config.toml
num_classes = 6
inner_norm = false
patch_size = [2, 2]
layers = 12
final_lr_fraction = 0
Rows from block 3 of a small image embedding model, named by matrix and row number. Rows with one number belong to one neuron. Each number is 128 + 24 x the weight over its row's rms, rounded and kept within 0 to 255. All counts start at 0. Numbers have three digits each.
After each neuron's rows are labels from the 100 images, of 14976, where the neuron reaches its highest value: "strongest on" is what is common among them. Only what is clearly more common there than usual is listed. The data: gratings and oriented noise at many angles and scales.
# fc1: MLP up (model.blocks.3.mlp.fc1.weight, 768x192), inputs 96-191
# fc2: MLP down (model.blocks.3.mlp.fc2.weight, 192x768, transposed), outputs 96-191

fc1.285:128135160138088165121132101173129119113134149154147131130118128115151104139141137136129124144133150140139122130158126113080118129124065099155167118127123153170068128127124127133100167111107161157096145110090151105148133117087167157150125171109170122123149123192145105104121120126147089120
fc2.285:132112120114166101105136118086122162139146071114121134161131103155107049116116137120128115122116140111112123162122177143128177148117176143135089115121149130121147135106129099132147086100158105117143110151148131175131146125159162106117112113123099138125100163123144123113095119140115139132
strongest on: windowed patch; very coarse

fc1.55:163112127130158113132096100113144120111102109137155189123097107100121150139129166140126084115138115138154160137095105081155158106168117131103088146094158179111112134122120094152115110109133130155099132113143109075151196151150111151135116124138161134167106108149097131142120098132113122140
fc2.55:091157126169148148127099106109111135104135133169100110109102111117068163115130166124137129178119092134162109113103122111119098177101110094143139137114137116145107145116123124101136129150141130144145145137145107151184130146103145106113114103194122138156153127131163186134103122151122096134
strongest on: coloured; sawtooth grating; dashes

fc1.111:070139130108066130120094124151111142131117152130141131122115142125151127103145138118159176144108104100107104109160101102106112089087104114151181125130105132136138144132114087137109129126154168147077120152135129123140133143119097122184107175130150143101149120155116123135123106138130098078
fc2.111:107102085076145124085123123110144144141140116116096180106140111140190044172134101126108132098110127089114127138111122151110121171143174138152113151119103120115114143106129128153142112118156098129162090102131144130154123132110161133120124123178163141162144156143174128122145123147134135116
strongest on: windowed patch; noisy; low contrast; very fine

fc1.435:131115161102082127123113129155086123106115170108148125122113140103150128100174135126183123126137108163129121094156111108119111071075099101120154145130127121157136130131093104125148140171122128115087161136145090100126114160123097156130120129137110140107149107127147105149130102165108133122
fc2.435:101129099111129131109127128146135121147130183103098127135119114170199051133085117144105148124126129106114124114122116161122075169146135142165108158159054140122135152132124124158149147148161093121162143131109163145152122129147113087095141119084162102170118142125132118141168193153134105106
strongest on: windowed patch; very fine

fc1.290:093134138092075127122129132183118132144146168101181136127079133142163105114162123152148162136138110123124120114175121089098079077103127079129169137130114120168124137121116108149141137162133144133094120173133124124125133128116087142138133137125176148123140111142133098120127111152122106085
fc2.290:097148094077147106099123121105148146137166104104103127106142112153130094167116112128076137110120144088115112144114159158076132123133135135171121142129140116134113174096126151163126093111149096120147119090142147157152159139122154141117164124185166124165154152086175149129151119156121127106
strongest on: windowed patch; very fine

fc1.72:109128126186134125195101137118146076116123143134135138149177135095137110150167107131118141139130150149131146130184108118095104085100076092124144112081125165125135107112109073114162139123130150159139095160125122118129160147124120141163094197099152115113187124142104145107130130112114156153
fc2.72:138124145095148104100147112111110099124131122146066132136107124138076105141119134154123101126098112115132147108102125150161123150093138146153071139141092084105144134116113128129135112130159121105151133097132099139127121107116155103127153111180098152176108167080156096115071120142135140128
strongest on: low contrast; coloured; sawtooth grating

fc1.307:098141145144069150146105149146105080097131142143162123149152132126140102152153097138127112162149117143142142089159084100095113118124125095132163119131095130171121099133133132105128163118070171149103113120100131091154120116137154130158118142111120127155176109164128095092110145134142132135
fc2.307:134120103070187114090150116097141117133126101130119132128117125126071179131118136096117122110095123101119126137095137151137164147132152136154092125132136085121148171121127127127108103138141100130158078117147130151122134140118134110133137121176102160134120142107157110166061122100130135148
strongest on: windowed patch; low contrast

fc1.760:105117159105073140158089119153133133116130152131160146131124111084134124101169157114158140132109115099104134132164106070131114101101086073137192117126128141140104121140121055119135132140132156137110115157148131096136139142071106118200061154138156132094138115155120133140122079120114110118
fc2.760:126134089095158119120150119096142108135149150122078155135127141159167010170127129133082120103118108110132099129104137146130097153149150134145138146120055131119126143113108112144155135109165105130181112078104131128148155112112126117117147114148146146161121130108161137123108134128137136134
strongest on: low contrast; very fine; noisy; windowed patch

fc1.469:115122147159097161169099111151137119102106167145160119125136106092152105114169168089166144150097116139144133120147085111126112108118055104150157121114118142140119141157116065132116146137118145155090132165133128116112118158070105116186069178121143121089127104134100131163137115091114095138
fc2.469:130109128121168140116144118128124114127138093107093138143114130134145000163133138139114117109118104141132110145136139113134120145121149146151120135122089116136120149116109111141150124098147107125155117103117127125132132119126149098141142108143122130127126154113153094146099123159139145112
strongest on: low contrast; windowed patch; noisy

fc1.596:133062111123096176136124116113138119085140181131192128108124169108164102103176158092189124093145141128141113136136134116136107101096127070125176092083142131168096122125135097109138110170123128111122132122154109129118162125132135140151119135121145134114163099133139128125134120143101129125
fc2.596:126106128094178141104153128133126103136135140108093147170120104173173016127088112152115097114119129129136116138115120129167063156161127151132112146126094130112150117117137161139152144143136091117168131108111121144119137114132114118087125102120116125154113150074099144095121157163103145112
strongest on: low contrast; windowed patch

fc1.139:119144187099057137124117144154098132140094161111113116120136100157122139131113091146146176165135096115106142106169115106082123107148120113158111170184122120110142139144074159142120151123148150145104166128122119132142081155124110142151132181123090112115140124153118139141129140170134115089
fc2.139:119114101080129124127108121123135148141132131148095139103155126119192100172127122103110131118083140092132150123136110161109135149108141136128117125138118146131125165113128106165118095139124141152137117092118124123162153117108159128114128103166149111203131146141177101132151115150144113116
strongest on: windowed patch; coloured; low contrast; noisy

fc1.402:111136153132072111156126133166132104166122159139177147119125106082100128119154113119131124129113133100135157129134130098118095062067099092090148113123125138172119092155096083119138160144118140139078148167136093092135137144102107139165092159123117149115149114138149130135118100150124139143
fc2.402:129141103126143132118134122134133091151126168118087151142120131190136072154105139119089124114101134109135124167101137148131063170155148136163103148137054125109123146131120110138151152119170084146166116089075134164152143109117106087110143095116156120161094151096146126124133146117152112125
strongest on: windowed patch; very fine